Weights of a small contrastive audio-text model.
Model: 7.09M parameters, encoder norm layernorm, text encoder width 256.
Training: soap at rate 0.0013, 10000 steps, batches of 128.
Data: trained on drum patterns on synthesised drum kits, 49.2 epochs.
Rows from block 5 of the text encoder, named by matrix and row number. Rows with one number belong to one neuron. Each number is 128 + 32 x the weight over its row's rms, rounded and kept within 0 to 255. All counts start at 0. Numbers have three digits each. After the name is the row's rms in percent of the matrix's.
# fc1: MLP up (text_encoder.blocks.5.mlp.fc1.weight, 512x256), inputs 172-255
# fc2: MLP down (text_encoder.blocks.5.mlp.fc2.weight, 256x512, transposed), outputs 172-255
fc1.260 101:161106174076132146163160123127149144139085139129094146097100133168138139153164140080133082090146119155132093093138143197035115137183148160049128155102180127079208132120172080088121172164098151134186067131083162075112091116131166092089135125151111095081
fc2.260 100:134154128150131127125082162068083084178140143119111082139137061120041134129113071127139126177109161125126168082146100118218127103132127128127156146129111124145117174116098106210186118147127121102139107171184133110169121137144090085087118109124136134131
fc1.261 103:087207102125162123121097123056161079117069080149118161142173133105144231106129140125153161049106131106126148131095153099146113171176114109117127162141138148124143116138116201126120121115164094144101147133100173204144095127128128091168088183177107153069
fc2.261 102:121119133081131110089121105079095124098128160145096115178145111064147091128103109134083143157168098095088094120146150146118117186118202176105095100104074149067075120140142100181147132133079138159154114147111099104092094146090098084132173067159182109168
fc1.262 116:128154103108121100069174155150100144121137120093142119131162124184111085162125149115108166091067144164178109113132156129191128156137114163116129131090110134075152127095101057155135106133115136157143119135106148143130092111147094123123144152082128116096
fc2.262 113:072136108159148168152102138115168154146130134175071139141157114162142148127181151098167102157148132077075132099175120146147083093115111131126144129167160178130119131117122110129176086129203093115100086080087067175131137120160135103182106108174150159118
fc1.263 097:126050099104123098097075080125097101141110081167105171135162110130158152151172129160109096130168132123156122160168136143151108092126098109106162146119110197079105119114126174155132104114168152174098141127104117155099200108033124125201122151151097046134
fc2.263 106:123154103133141141132159169133161107127095145194121110132035145143135120160102115113113102200101155138089136161139101197129107106123127129100101116128109138107111158124142128171157123081148145119122152119081141094217111098136095126151134151114120137099
fc1.264 099:168130129099162079124095075130101131135120177139134134066094208097061092116100124158139114083072130138102091131120141117094159171057165145096129119159166094176073139162090179102160110115146150100142112105092115108123153132132129182110117153110099107204
fc2.264 107:158142187188145162105179103135238114127142082166138162134143108108132124186110112095131105167115100088109170173138084131098129115119224100176181161144151101112120101087175106147106130140093102074123128136086134127126163131085116102139141162150117138166
fc1.265 107:160151098142145180167135166166089111054166108143182083126106167204132160107100151138146118095148114168067131175066107172091114103161080162121116101124121133109131174180090071125149095132113123109132120124139117107137163174166099147095127156094126097150
fc2.265 110:134121135088205067116114134150136140117102132125109103122084084061088148129156120082097122132118063114158084108128130088145113157108193155078098143161164126158126187029124156118084109135167112109087142109104149176119085097086117107130100062170108166048
fc1.266 115:119080124053136086122128133087149159084149129130118169119094087194144114096180136086103160103134131111072145065114090192122058096086082127132126134118155094077172114187187142072138172105108120104078097139083114126111095149114097139148085129121211087176
fc2.266 125:169143059194096098132133123122122111131112130109121092155089177143120122121131099198115156064145126127117169121157187097133186121130133098140086176146133182086131190163085148096105134160150163072121108072182148058214152139149138133137146130123154125159
fc1.267 107:168115154131100175112132091175120180078119100168112192137116162106066107150111024145129150167124156125127114077107139069149127098157124118136135099131117127151153180122163111126096038120148168118164100126184146125106169155106173068078106213099059145090
fc2.267 098:050118187054090170083129134195143038116187154097141147075141160148095168118168100110124128115139150095127158136139058167146150077176115087131127143219091063089112088113096150131169087094087064106164136138158050018136125124155161113124109149127108106116
fc1.268 101:113077095190128109096101091119195097124127144175158132132130207122118096076068143110174139071113206102103154074138120139177139083114126122112160177139132123123092198116128163110126120154103075108143146133125102079146104154149099103186113120114114105128
fc2.268 100:168121151099108188087104088129098146126165151082151122089163123146127154183202146096112118158138100181102123131059139137129094131167162146083138076129114112088122053149137106069166190108144099174115155122128108133105139105127116118101123086131124124064
fc1.269 098:122126090124114101109149142143132129179080124133091137145122149129116123065221099109116106149102067196149141136167172150121120053130120091155140188125066123135084169180175055153141088145112118061125086061090166100170114121071144176125089134146104145155
fc2.269 100:156134146127104155103139146098042072110156102119107127135075180107088193163099129133086099111213144068147174171115091066128148167084123189100126135097177155176135131124114165155135173143173146167174137131162157105142095083165125190133093130114093159055
fc1.270 097:158142170097141121077091164110135169149194140171118153114103139119187117157100131127148147083156169138131173116133148134188147185115114118137115211089122180073103185173171170116077145162127198115082091109159160134127162148120113163110110099188156105111
fc2.270 102:099134123124137140127180105122082151076112070133137153146119151119084204145149132144101110155115093108139131126117165103130130128131092143107148100095169151144122145108081123181084093115125086130147129202149159148140101089093132089158172125127107114118
fc1.271 112:106082155090168114146150154167132127109118131127117127138122119117133142115184151091148144218126181153117110138135159080113101135072053149091131141100132118125115146108136142095143156091191119145063081129062108202102140133103118134179183131120103100180
fc2.271 109:169101088095120201062148111109193159116092138170110149139103103141137153146120133127115138061175109098154112161152100141086157098151112148179098154157153142136108132152142146091125134151136135115175135061193095073148112154130122162124170167149125133171
fc1.272 088:143086130139097117147066174150122148135141082089125185118110172135168136103185124124105198064074154156177157094132141171161120103070132119129124114108089145169180134152122151144163095225168155121123183117158176143134095104151132120076134067126146128091
fc2.272 081:116173156119099107119149101174122115181188127129152080151125155112115100211163109104142095106147116124140129143121103134085105153159063125135086100139175148160100106092159135127164179081168124110144130070170107121104138142099111128119068105139101103107
fc1.273 094:108111146100101060138154153084129139075126145127167116127127130112118101149110117104073143193182084140111090078184141157153113133142076110117065113129092098094080132141107113127134138109125120137167145182147090050120116188048136133169131116149107193140
fc2.273 091:159119131151162162158156123148116161164154123125166156116186097130089162158124136129151157057131155109120086137119117072124081124112167104117127198161138117167210158086122136104136133176115119131120174058080175182118182098195130096163173094124103066131
fc1.274 091:125089119132122159090098114165140096126090031124101164083108172106127131139090162104106107099143174173145121130156149119084180137120169138087133086095112156154092038176166131132167158122089156158108149103108105107139052213129130126115149157080083125123
fc2.274 100:131171166162163140096176139168103138152185076134176085162143124096136095158075131069121175176214129098139119121122099188162160118173174115171130123144126091155156120098106157175088177163094186117092106170112153158087132098120122135116107092128113180151
fc1.275 108:125113163180233157224159125117150101119130139094132188159056134131107122141130151119122154117178120155107169138111111131157131152167130129106181127150118154015123156173147098090157164151180104106143123151060109083134183154128127154169157114110130135150
fc2.275 105:160153086170108138067147088132148125175078137123144130098156090170078176115119104086154085110129117106141099079138101121158171093140140198110132193201168078164068163084142137185128203153108032152136178093164130125143125131177153106180148166088108120095
fc1.276 110:190105113125121066133150168094105137132169100104119098128064117140127147060126127135090091163154101125182079138091163147117188109115112137116143120141183141150100152147116092086135140135153121079132147112111122105132159139184118105153104132177162158171
fc2.276 108:117133116101158098122112148139064114113116116115117143089124132171149159147130116168141177119173086123108104104137153123099128098087121114119168139078055130118116083174156076100126100192122175149179098111134197175136089117148131122112121123073090104102
fc1.277 114:165161156085137151105118123156173107162068140158166118069143119178150130154135156093178159103100109164143084097130146129152160155164095143150082113112106146206118146122128120173117103110084176119089178118129126117089092118121134082159184130101063109136
fc2.277 112:127186103135153144110089190173127177075091162128110155092138110078195176128160124143100135179139163148162125140130134147140114104143138101096114124039101060057140080155150099119123178215148127104125117146158093118132109157129185099109137117113165112137
fc1.278 105:172123121127110203145118138108104099150118144105140160147087099107102108137111087153117142091116103096162092064123075074130132139110116119127149124090090135154110050114137114130108120166123082121132151111121122164126124169082143039115140099106104145114
fc2.278 108:155140136160091151090132160135144107138186160137130089161105142177168130116091097133123083120179096131063158154171194076134131117179155152161116133153092107169113128112177148070098152204164125122129129189114118121168181148173173130127113167147130083145
fc1.279 119:085168124129105134154106119145080099116127137112127123136126176091101215155086101118106115131170195118105228118138132134022160115140096108149127083141106057110091119122086126093137043093135125162122102082118132162157205146176086139155058102125146137140
fc2.279 118:160104122086129155112154117112161177114077092203078156114104140134116109104165119129109103105112124122108090126144123081153106058125101124123138136105132162137122145097125118144149101056102130169120094126116153100149193051092147139085150067094215094095
fc1.280 101:168070127129100192134168173168086112148158154073168151133105087150134166140131065129102065132097122106082137104071178142170102189136138139156109157143090135115137136154179161116117141156174165112119167124156139191083176148074158081142124161134104148063
fc2.280 096:132101121129149104126126115080184194093103073140159158138141102118125086151164098106140124103167162084144082102090106109099115114118086144161135115132149179139117135093153119128174109105109103137169134077122069071199147066158139143064127114132179070142
fc1.281 093:131087095136147118094121134123096138103130128076101117137108157107109171119118106105147164110089151124146155149120095146138083156113119165105103120122108126098149092110084095120121114080102102190166177115140213182128131133140081158104084110216114171121
fc2.281 090:139156107131089126135119068115109100157116152168109117108173097095154176122170098182101161096159085141115096170080119131164116154101150076150129128104133101189124150122158132151170140147167153087075081140151131156134148161070101097103134130144177095083
fc1.282 097:171158132106207104136140089080130155082148101120137117119167142185117127160084140093109113101140089125193173121142060077137134133097123133151124148171140139107130070069120125142110106183105155161115085172161125072120121150141119099090097130137150087236
fc2.282 104:052170093132137100167131166146166113114157117129099129106170143072113112101129178145126114143198145142099136135149102124103139139113152098175171076141110169150127064134158120119068148152166096138144143161170128115119079123152072158167143163113120142035
fc1.283 101:074152136082143157131133128148114048151124136161143159157188142109090117088135122146083097100149132102171077063106133102176113080079170111185083119116132121148080160132155084117143163144223109080057117210104171134129103114140100096138179117119105072167
fc2.283 110:165105142144117083082102147153107155171131157096158100130043055167150124095129177179148067101129132191098175150151154086041131125187117088114156113092089126109078112125094136145169148105096100157140112175142115135158139201144071149114116089161126146051
fc1.284 102:141170116187130048151117168158216129167131135084197086128121108203081125097066113146093153091171167137138108134145121141082131113094102134104103122127162132153110108119144135107124081120085138163096121118122123187102155166122145170104121114105147143175
fc2.284 103:093147112106148207101183130177135132098149125137081169153093131164167121192115152122109137101105109140133203136087137129182143084148201165147159173159202166127165104142130134183125140128136095100113110077145182082141165146131136078134145115160130116148
fc1.285 087:122140126194125149123126157171155126116103148092107126191138198135088122118063106091096097110127154126171145155148150134114149123086161086143103189097143099160154158185174107096101133182130179090101154173080088069171119113104160135089117127153064085093
fc2.285 084:176213109110130170104066145075100149132130129134136158183085126150137150105150139162120120139133126234151136123039136211076095115163138069111140138116154149127153137068097084152139160113136145057161104126136069139076166126077120152125120163107117115132
fc1.286 082:098110121154075153109142163139165115220082145117062142132131115100139155118116126115124147109147100148080162077184124085143160140155199170111068108148150163148114126106115124152164116129128134111130139131149107078191109175117105146134123185161089077098
fc2.286 081:120075097110182097113089169096077144116103085091169130118092184169128101085074108143115179140104148100157123144089101125193095123163125098077139172145055124139149140179143074142092170149064144142162147094089156121089180125150195089136124105038145118164
fc1.287 094:082167105137176148153164080089173157079126080149120081144124152093132098149099127132127156167146133113142120088118161060095119156121145089134154127182130125118147096120114116178115062071144141086138151123165137151142158132126176078139095143141115132111
fc2.287 099:144200172089091103117138135114155080109050074147153106148145155103122089061132168200155115159126151137123123160129151136065173165107127112130076150149130126165133166131086139130129115135104127145112157100079181120098104128104150125136164092140111141205
fc1.288 104:123128136120075135120146139136167107101097085171103095085126145055079060116160154159113129117094123076093098104059148164151156133124144162146067144149118122126064188105151137066079167078136120106071173083129113174161151126110136146106085163135169099106
fc2.288 110:097151126189139068135169120125152122107121112122176133145099106102131111150059081162125063121110159098099102073155129086154093119123156099092117119121177150158134081185137139152104139111136159152136079133075120058095120144109089123113180083209100180118
fc1.289 090:119206178138093182162078132167115109131174184086161137089151116131043128165099178129091169095180176116128111160164113146117125149086158105136088126117111103078084113113146107154157123157145129131115178136074197144107083147150055111113069101101118137189
fc2.289 089:047131111176133120097092124129136128107139150167147156109125151121052158146132158130106109077165119123134135124107163111127123107134099134143187148133188132122134068086129118104151090142083130074124099090157091149127072137148113189109143115147079157097
fc1.290 103:066097089124159197122098093144094165122111110108094118150087132130094125167154140103154150121116196139108213103131144147140082099138147186129082096076153090114161171181104133107146111163082115137187161086149099128111169086174172158141130194166136126132
fc2.290 109:152128157141126058098140170092110166142107163149115121128149088155159131067084077142138133098169080134140147173120089064138138139151087114141126230135090171042176101130131092177063145069177152141093135210127159174162100162096144138149143117075118117092
fc1.291 093:040120121149119120110133108143094146100122088089123119143178071113157103147134154116100147108065078039111125154186032146158068098121161133097097202135077113179112134109090084146175150076086140173072121057134145157159112123121104164133084161155103171098
fc2.291 090:136139174139123111139161160148174130125082073108142147119115132125159115134169107149129123165199101126120064161161147101111183134186111099182168123109161104116070106128143133153154122185169080097147121086115136110083135160060123116156116185109072162149
fc1.292 087:094120134153132159112159088159147157129112135123127138170125113140133162107089134138111117061202114179143138106143195124132168073121168125111156111159114154158173168154082111113110106104156100143192125121175129112119129119146090119107135105151132150118
fc2.292 086:121153100114164091166134178112120095134175068087134112089173133062100087124113161113147116097098195139138128148110136091162204127076095120159123053101129144125106047113104118172142096168152101106060145112115116157140105152169167133128132105152137113140
fc1.293 100:109099089149101115182113144146130163080107183131127188107162167139124133180090116125090118118061176185111129129148126083111173117083163129101177165110055154125159132097052146134102158161179116211116190094150122092145102109149148102102148109194116169143
fc2.293 093:147093135103138117103136124171137124164178130128104092163134166117147099099116136145177128174143097110122061142120182144158187126152148084146098140118163134078116120118118118146099056071119144110136086119110102163209221109155154117140115117096112133120
fc1.294 107:129111094105096051095090116136193118182146120179051158126164106116092115112123087108132114138187155097130149133189114196144105135102169160098124119112118136086109118157142132173141129153114078173132144105187178146180122140127139164163110136092128122108
fc2.294 104:106125120144134137111066086163136149148140116161162123150089127143160134188113094207132101171125129168174146173132105114123130149101164135191059056136163131112122148064132147120065133084146186110135084140154082121092183081094103145117194112163090120106
fc1.295 105:074053148146163114160122130125100165083150094112106195142085123156125112168118144126107094087121193098135080103105104154134103108131115123106108128110157083156069090056100158143121148171128088096135148131111053111121123115154161145105105108109156192125
fc2.295 105:140139126080092128113155075128147075114137159169178158188193108089142133152097077171129174118075152100194148169130151123083059139114149178127168135190123152141128119148154141073134152098157095129135127115089179170143163126120082142105141125154128117151
fc1.296 094:081100082234160131140080093116122158169132133110186122155174142120119139175158106124161189120132146075192150088114198155108072187109138085122134133093163095137143139112100145145121172131127128143134129121129135162124096205149083119120122195118144084072
fc2.296 099:107188120125152176136112144155150121081123125122169112130075099112174153087078134099118155125096140158146080050190141151157089117111159139181205102148118139147132097167101069140139140137151077132118100094100179097145109132080122084094115156107126109112
fc1.297 100:154116112119125175102089167077109108128229076159164081111124158153094192113123171158122063146127063145107147159140132135105098086158121150165156131170102102189139154153142113155120121105073135160107139130111112118145110172116096113150135075125171160065
fc2.297 103:158111191140198085134199118159155130066100109159119183140114105153206075148141052112179110201114156171177159079141107118106141140133129132143094078139159105081084133084126112087141109183134104134116094150127110146137111124132050155075151105185086095109
fc1.298 095:131133144098135083094145160162139103137130123118112171146109136175152133094113045099115156163171115154126128113191136162112130118165125103136167124130112155121158130135098155120121067115136131171176146106092179088101170068150181096122134167158098186130
fc2.298 092:059158143088123153143103020115077169122135162146167117091121179149168139123098159093122097098142155093083139117124143139156117153046174150168097151157114130106137130075162147089105134145112173116113140148120131123152114209181140123151116079133181177111
fc1.299 097:138129124182094112048146127108077178124124130099092150109134109198172116151152111127086099162132148092119130165113127180111091136090093168137148099123112082149122148048183107112116187146149096055105085143140173139098140091096142174075145084167112135158
fc2.299 101:118136114102146113138150185150165070117142167150170120165170152095155165195108091139143121166122029083116102151116170112116157150118143154120109076136087146090103174138150160114055119161114140132100176141144120143115144183136126062127148138105150109139
fc1.300 120:072151091148124092144097101161060080180081074155131095192135101100120128122112130096121200174118156086104144104151171111151135153149133128129194100114086097122097138169118203113177184080076103145170174123111090110097078162179172128145135060148140115118
fc2.300 122:126108228124148167151153103131153173088095105151128128177134152121126094125084134088193129109099104142155117090159098078136067099117085166151113139103079139111122117093170103163143129092131167093096156125091099131105104067087142117119153069147105130167
fc1.301 099:082140094088116136172108150085125146141111165157163098026141155115160116115119087145121096095173104069168189130166124105087050137169119066120171182081150137146138100115159117199134110062110097162139105114113104090093133125092126106135128156103090143131
fc2.301 097:134095156081108180137152152133117127069066037077153170168080094120078155111140151150144128137120176165083129123141149154122115107092125162154078128081121178134091185137128106133154168231105112082114174132154155135163133105152137118078161127131173166084
fc1.302 100:112094134085125162124122137120153181147132128177175135158071139147105115133120176150130123169085120155100096115115134122120119104029154157069119088106073187086148108080176103209130103097183128108148082119114094115141126136133145149154072119142108079131
fc2.302 104:103123101105182147118138119108115148111146126046116118088137066109102165081130095109126093120169112089129162105159109086124101174194079111170081181153104104209132136180131146021128167112129157148081119129111060152148170101069083166107145211104109097118
fc1.303 112:075146148105129128144120163136158143106077125133080168096129152114148107139100133167136147140179146104160164101133109144134057144127070154077115075141123140140130081106134242128143127164100097061098144122106108120142170101113110128193167111148085142165
fc2.303 119:199077110135111101123134069093159112121140184175144138210136155104167124086141107149117126154126103170123171121147139123179158106162200164170168158121174144125123169129181115122074139093138148186136100086166128170087140126127163076104110104143175137193
fc1.304 105:047112078089137104146143134104123090118066155156166113167125179098168167123125142124061118075137156100132142124159102114174142126131040139153080105152158103137128131134158143180119121126129082101124173211168095087081186142119107156122099131186149140167
fc2.304 096:172149165102122138092067116125145177116146135153132148153110143141130146160152151060165107155105132093111141173124170103196086122084146154123123149102183196100128129165170068148210131157172131128155125100070121126133111115135150126097074167148080117131
fc1.305 099:147129081076125139098081104087150129122166055137128067172169108149149127196026113132171088122076137043177109152104156083136111111125132116122144162139152077095131098101147136105116112124092126134120185170123106177193157124180161164197046122095108161123
fc2.305 094:101113150152099143159169082166134106125117187116170163117065134132097102147164121098065197035150136161119102085099091156084115139076183117133131075184178173123113127125133138129134108165136124102143126111112089142078092120139132117111145125206162141128
fc1.306 090:132143130099173125098099154167127186097134104108064114129116197107126103098165101092121161156171098065131116135092091147135188077114124112191109120144125043109109144121126165110117055129156136131098142125147176046159045133126103121130093132138131136166
fc2.306 081:111122119094109143138153162111121065160125115180153111115159117155124118113101189135135140113131145185071161132122083104115150139152117109115144115147129114147139106128084055168146158087143126140166186112090124129089166070163163088124163105097117170159
fc1.307 089:170136172128132169103138174100099096134138100144129134101154142130088088099130123146145183130136139110073084122181123124143129151185083137155118140100119185163102181125083112063129190115122134107143153119165105114113131113152047076193150110139161123111
fc2.307 085:118129137110210089217128120145142107100120154147132113141140097144146130123107105162098119141124156103180106128072134136174080132122092183119134143184146148124099168107048109156125144100110153124079106060117150122081115024115136159091127072164163095101
fc1.308 090:139137102139134166073176126112163174107131107135135151163188109095118111146181133099120131158132154124121126134127138092120146092127157151187070144144130168111173128115094125102163120090145077192092139129107095151134140153155074146103154133106138129159
fc2.308 100:109176163169142146186096129107060137127067129183106121142124145165164140169075158134167152155075061109114108136162126088091163153121105092084160118092159142115117144147114099138126108145096144122138114120155175180092124080125178127153121077104150126129
fc1.309 110:104156108151121096102159108184104161117165140121056083131119119152103101096165159088152140190155091088074146103198164114114113110059134158164160151135096207124152179129114164169088165086117167152179119141179134143135100126137104071092131145124147110135
fc2.309 104:087118112141150115152110150074117102168157161090208154117133140124118123204022064148197123062134172140119158159115115113122154134172140134189065123153111117148145132112127181112099097137139103103100173095131126153065105097129076118152138128146119167124
fc1.310 102:070127082155116103112178148123110116152179176142149124153151171127059160123081105136137123099119151112105189127156119129129102142047100172164167169152190192116093162125097121107099170182119140140118146130129135090087063119162147126157117109118143117055
fc2.310 115:084079127185140139146070116089086078153143099175141116135095134139112111149110173190073154167062096169164157132136095121105132165134125084141142140169192119134108146084108130118185051133133145112105097166140095096129137086141100160151147090140112170110
fc1.311 099:126142178121158074100180188142179138155127143133187158124094091119115182113187166126111095179109104132169182166143138131134135089102164147106090159134127146175126118126111053135139105126096102183160178109166123069172092131197146179108124089128115124130
fc2.311 093:156099100179060142143110047136124114101087112132126082121127124114185174156066149105100180120113160174151106118097189158130133139131120112158147127078113155162131175087142199129147127160131156072114098102128104143070126114095093083153125146167147149127
fc1.312 115:136120116181170160064126106080149107085104144136118142127107132188088077132154154105126128165104193146136171099162153150169119170151175164151127088071111158145198079116141190162147143141182144125153170160073123150114119138116189144144147159138160130112
fc2.312 121:159116156083143176114109145137126104094108061132146134097141101084123137165123104141141134118112080105103133142141104109199146128215130136137155108117083109209151093186151171107148074076072136140190204146176128097136121111145138150119131138102149150117
fc1.313 100:163105145133130129131159160132096114175107098134116087150078128124090135096114102154151150059155118098107170115105090138151141140088100150152222183066132172119120181148130108131087094030135116168050100115154199098085128103157129133126089150154081154137
fc2.313 095:126138120201088164159057089104106123129069140161142116157104165214172175138174115143132159114118085097133111120143122077119169122128151139089095149153103055081106114100109117154138154114099177136143139148156182108097150146105162144103113106152157129107
fc1.314 086:149125105072161172116111120064114204145124128099129112119125132095103137101117151126118134100102088116114140192128134087115093118122053174139138105079057089061142094160150095184159140119152122175091160170118146094140080097128129177054120093149165156162
fc2.314 090:133141155100090066132185124077094097149091122173126127159118146117117090136197076114118092052147133141176079092171124090118109098102146124158106100197116127126089223145127153120143170128133154095149152122087165204172163173158146152131080102160052131122
fc1.315 100:033167058090141074165096145152125104098155147135161132093129128161112081192161119108113163131152160111139122097124171154132171102134188079100120125120105122117098191089084139151137163102147088105112098202110118140070142147081155127138125158158134115090
fc2.315 103:134132161114141118130110125088159141114110083138126114127199146108183097097164184116151124074084116123066136134154093129116184159132059157159081093120129129150132088116164127137124073142132136180120185120146152141096147068101114113126153167105126142171
fc1.316 100:095147174134096171138105132131104129117130112165090089140104119141114151129166116110122117169159179134085077142134150087161152137135083134146133064101068045074140154127126109131136096141190117131107113094170121106168137153108123109174113151083164142139
fc2.316 093:111089119100127139149136154106146152125127158127172077138081150109090101146072126097093103169107073121164127121171107117093090140135172125099139117175120163130165147142114104117071201132132152111162140118122127121119132132140102136119115075122102163070
fc1.317 096:131159097173082111146205107148119092101155144083182125145099164090124085144111146117142173103146113112101149149166103077100164140148067111062149137203083113131140166086103107062163129084170081111123126136134159090148145129107103143098134150128120183123
fc2.317 096:153106187191143108184132154141122172167137112154144098082146095213184119150133152116150159170151145158162152153134135175173105096109178153117152140122184104084094164166115119212143152077117104105113133123151103156111150131185142130193074153123133200100
fc1.318 106:134070142073131131104130175124153163158096073181152190116125183085156113155097127152069090092153153141136175088112135103081145180118139092139183108170148201152123157162130108094072125137107220132135125138157118105141096103126133126132122188113077179093
fc2.318 101:163132106097164158107146102140109117113156139151099110116127129165160154068133150151149157121142109181149142126137106092134149114115144135067131103093108080159100176163145138137155136087097130075123107132129124113127131125144179114190106101096143177137
fc1.319 094:105166124111107116123158087126190132133164103152131141123145148072108146116104164184171129104073154115077150097141154142107126159134131113101162098135180112063185149111102121119114159177095127084112128059064108150147132108177163140125099218148124139159
fc2.319 104:146170114089109088111123130100131122102058182160153146071079136185103101151098159115089113178051144116098135089150089187165151127127143109169111152099130165141102097102116124206154167146080142149105121150132087094156095165146131152159144105143161167132
fc1.320 107:126110158129167140129062065101184105131127097135074133068188120148103145150056103065127160173102142134184070128128139155167100171119138174116144084140147144115179166161125114152086148075076100113117137100092134165099108056107145111110159075104088104164
fc2.320 103:135125098146170122095090086124114084151110123072162106109116167106133122150094105168146113160229081137081090177091108182037097129117111111127071086117098117097131130158089164116112105130174159097138138125175109128123135112162144118124114146158143107119
fc1.321 094:175085102059146163117118139053126118164038113138150140139098102078069125163121116163096088054182180134058126163164163130078174158114156120120115078106155131126153118154114145131187171152122162153145117135134108121100106127182133159072085116125141133193
fc2.321 093:080152132136123087145136165096178146194133152128155113166154160123137118081102124128144133126065145118100098030158099120185044107157144172111109072104145169134096125170078137106125109146182162175179085071122194122118133149121143134098121101101127117104
fc1.322 099:130148211114084108114173141139136119141143130148144077102105208162138140093116115110183137126154125122092201036165102088097107166169168098133157087161127175176104169106055122107099136132126073131143094130204152126105175168155115107107113098114158142092
fc2.322 102:124099133121127126134127158125124121194094137134138178106073079101143115164149134153090147172144095122166100107116104081195110088111106142133161228099159122139145137121115098125127131089152138133118137097082162174079142114121183142152153114140095115112
fc1.323 119:138163154145141087166083129114105163129096126076166165119183163187186077099082162146068083128160151157115103133141152148106169080129155136081130093085086125123169160119165170194146165127110124128102071143126109155141146058183107048116093159133113154145
fc2.323 117:148134113140136105140120106112117109127159154136150120128129131143106052119119161156189131166173159140096167145123146145094160096055151098127079127115097059121190155143069175127073200204141127155066116165102074092150085115145098091158129158148123095223
fc1.324 105:166094151122099093127072126143159082195125111130108177089135109167106177133170162148180117102172143196131119120152122152110133137100124147103199121094132134115098134127074102125124194144125082105140113136220118161107073126113136145148191162137094148177
fc2.324 106:131118125107111173159144117113099108104168149099088131218119186070110057195096114121140128152121115158166102120166133126116174132146103070193086130144059100154178096100158117105120095144104081113162171130154137150139136137104180149132154124132150113149
fc1.325 099:155180111101123147183104151135197085149136184167145158088123182144121139155125146135144153091146095131199109140107167157090119171106231084164129129109202151144114148112095146174140079112180240176150156123117143077155121167105114091120086077132120133149
fc2.325 090:133168139103152155089094074170156155105117086100100117139125074167142140107151060166143172139112131125157110189137100152147128164136084149132079122141107216143157092075141085118231175113138129134117142131142072104134156160135120107114140161115102145147
fc1.326 111:109116045115146095148141068179118124132066175153121176135146099072158142158121117218140131085078128101097103108147116171124201171165190153142107171172117148072118144098108137133191114130107095172085136150139157156123092118069070094095167064095101174101
fc2.326 098:141196125145187102183151140148173097137124157151158098119111167187141130130122119109120096106106154163139164136150135154128087104157059100143121160178143090187136143048170110156099124144126163197129144196085100116163161188149132165128143131148121116073
fc1.327 098:114149156131156179131151076181120092126192127203070127156092144126123134081146112118120161117127085163119107108175091102123146107113156138137115155117108090101122132064093144134160051124144154130140137141173156130125156083067103150152123167060124115130
fc2.327 099:141162151094121096103104190159106074179077115083101117100200140093110094128137063169155164159110148038132181121124160178121133158110147112142180104187138196181100163131140100125119152081130106151155145183114144106167130089127147099156117115112106106091
fc1.328 088:112134125048133166158159114122114081108208130126128114107096143107109104130090160122139140118156159119185158107126106117186170136121083118083127123133131122149158197114135082149119130097063147114162132103162164128085098147099151218155151106106088145134
fc2.328 089:128102131179159100152070145135130151123080078106163140109120090200127171124139092107113106128059121114097048149148066119143162140188192089139124079114127192141093197093169170111179131075151118186147144121119157155128104090161075064106112143113140114106
fc1.329 099:135191135094125105049082131096128178122133098139107126123150120131142087077144139191062133124086127122123148096133126111079153081026165178184114146111133098147124134109119128142167168123156132086191159184145101096138143113134118165116123157156146081079
fc2.329 108:164063105137166121118147142141135110177099096085181139147087140156158117128116079087200147150160111183083183147132151111175125176173142084148131157090076152168168156140090174099118108116102147106123088096106123098148148097140080121073115102124105152080
fc1.330 085:117149143125133121142157146150183118146179124135159134110087154140117107136118133141154127061069160095100140097131127079122111127154077070115153088124163145109098150108187114150076106152091173142102104094095107179154061171107132096164164104108132132184
fc2.330 083:110137147134116094187089142121100144180124140162066063145134108138139157082120138187081088168160111072145114164107136093107189115112174178117116131124108154154197153080107161112125145146129105159103089146158143104115134115103088141117170116133139137105
fc1.331 110:190146106117128160151133094083159106154120170195162112168118142202147122127120100107123185110108147073138122113144128135097131146146094058090167164172084151128129123131166148129141098184115118143186164134215162118078120081147119115157186164121164095145
fc2.331 104:081163096158123083107075096193101138099135179099103154104156080119097108165200103088144131131108146115097127107094080100140150115190089124081118089103109181121136113135153164116084163129171141086070091124111130165191110125122151177031191089104074151133
fc1.332 104:122135127082127143099061126100109094088143120167148197127164113091098074164117068136093129114156125135145104123132164137128085072088136188113148075149165158167160138141139083129130148171085162109114130174113119093101170133094153121077119158117159104147
fc2.332 106:133132148146083161137140163147165135194118115159109128158106128111128155175090169144079141119091106139090091210118177131084108139143100104124128139122104078140114089039101187116057098174126099148096103141152130099107101120117112092075088113111114149187
fc1.333 108:062115090184127140115067101115139095121193156164123099157104173143147089119210175085140131142032161139159168117136124096052099114057165154084146032087157136112145120130158111121147088136150182059161112166111141098149047097137153137142137161093138182105
fc2.333 102:126097090094110131093133162126142205135077117074171126149138075078077139145096151120114125110179154115072162143120084117134134146151106144151116146125108157075090142148166120118144162095141103159135142121130084204062173098074128137141158115158134130131
fc1.334 108:140115153128127151103145164097119114139138127133163141089156140084152127116114141186138121071089138152144074095125144125150123106183141229161154134124149139125157198128057130136059139142095115093125170112161165142087111142157123176182143178117102110120
fc2.334 108:098122115092133040128092116129130137155113124139102149062111111083107111163118173129109149156106108149120130106118150115102159124171135150130100165130111133119134171087162147130146137117168081146154075122038117095102158131116159151126191099088100110143
fc1.335 097:131122198148130099153046140094141137146129118060142155162138186082142118100122149098120092135094151081136126123118113132113126117143133179105151126118073060081113144150123081160144097144134100159123151143108100114171145174155133140101130065120162134118
fc2.335 096:107142161154101089113185054169117132075099122175127131141169113152122104143127067113093179124158141133088104102145113117135108131142125088162133114154146222155154178153138156123165197116160159168127141111091144148027152143091112105173089168170050109136
fc1.336 092:143145103081075132081104149107140120117131110082156195159130134076100093107155106168118160162045117140142132109128162112122121180095129139110107095092087139157086181087134127144097175087117092080066082116128102084150141116126080126180050205083112107117
fc2.336 093:161091154150168119087127171107132094092103163169136117131135145136090111133107085097134150126184118089113097168114127076134104159151146116141127131146131102091148085116143133110121134135106084196137157120109153148091118177098126159082176104151067181175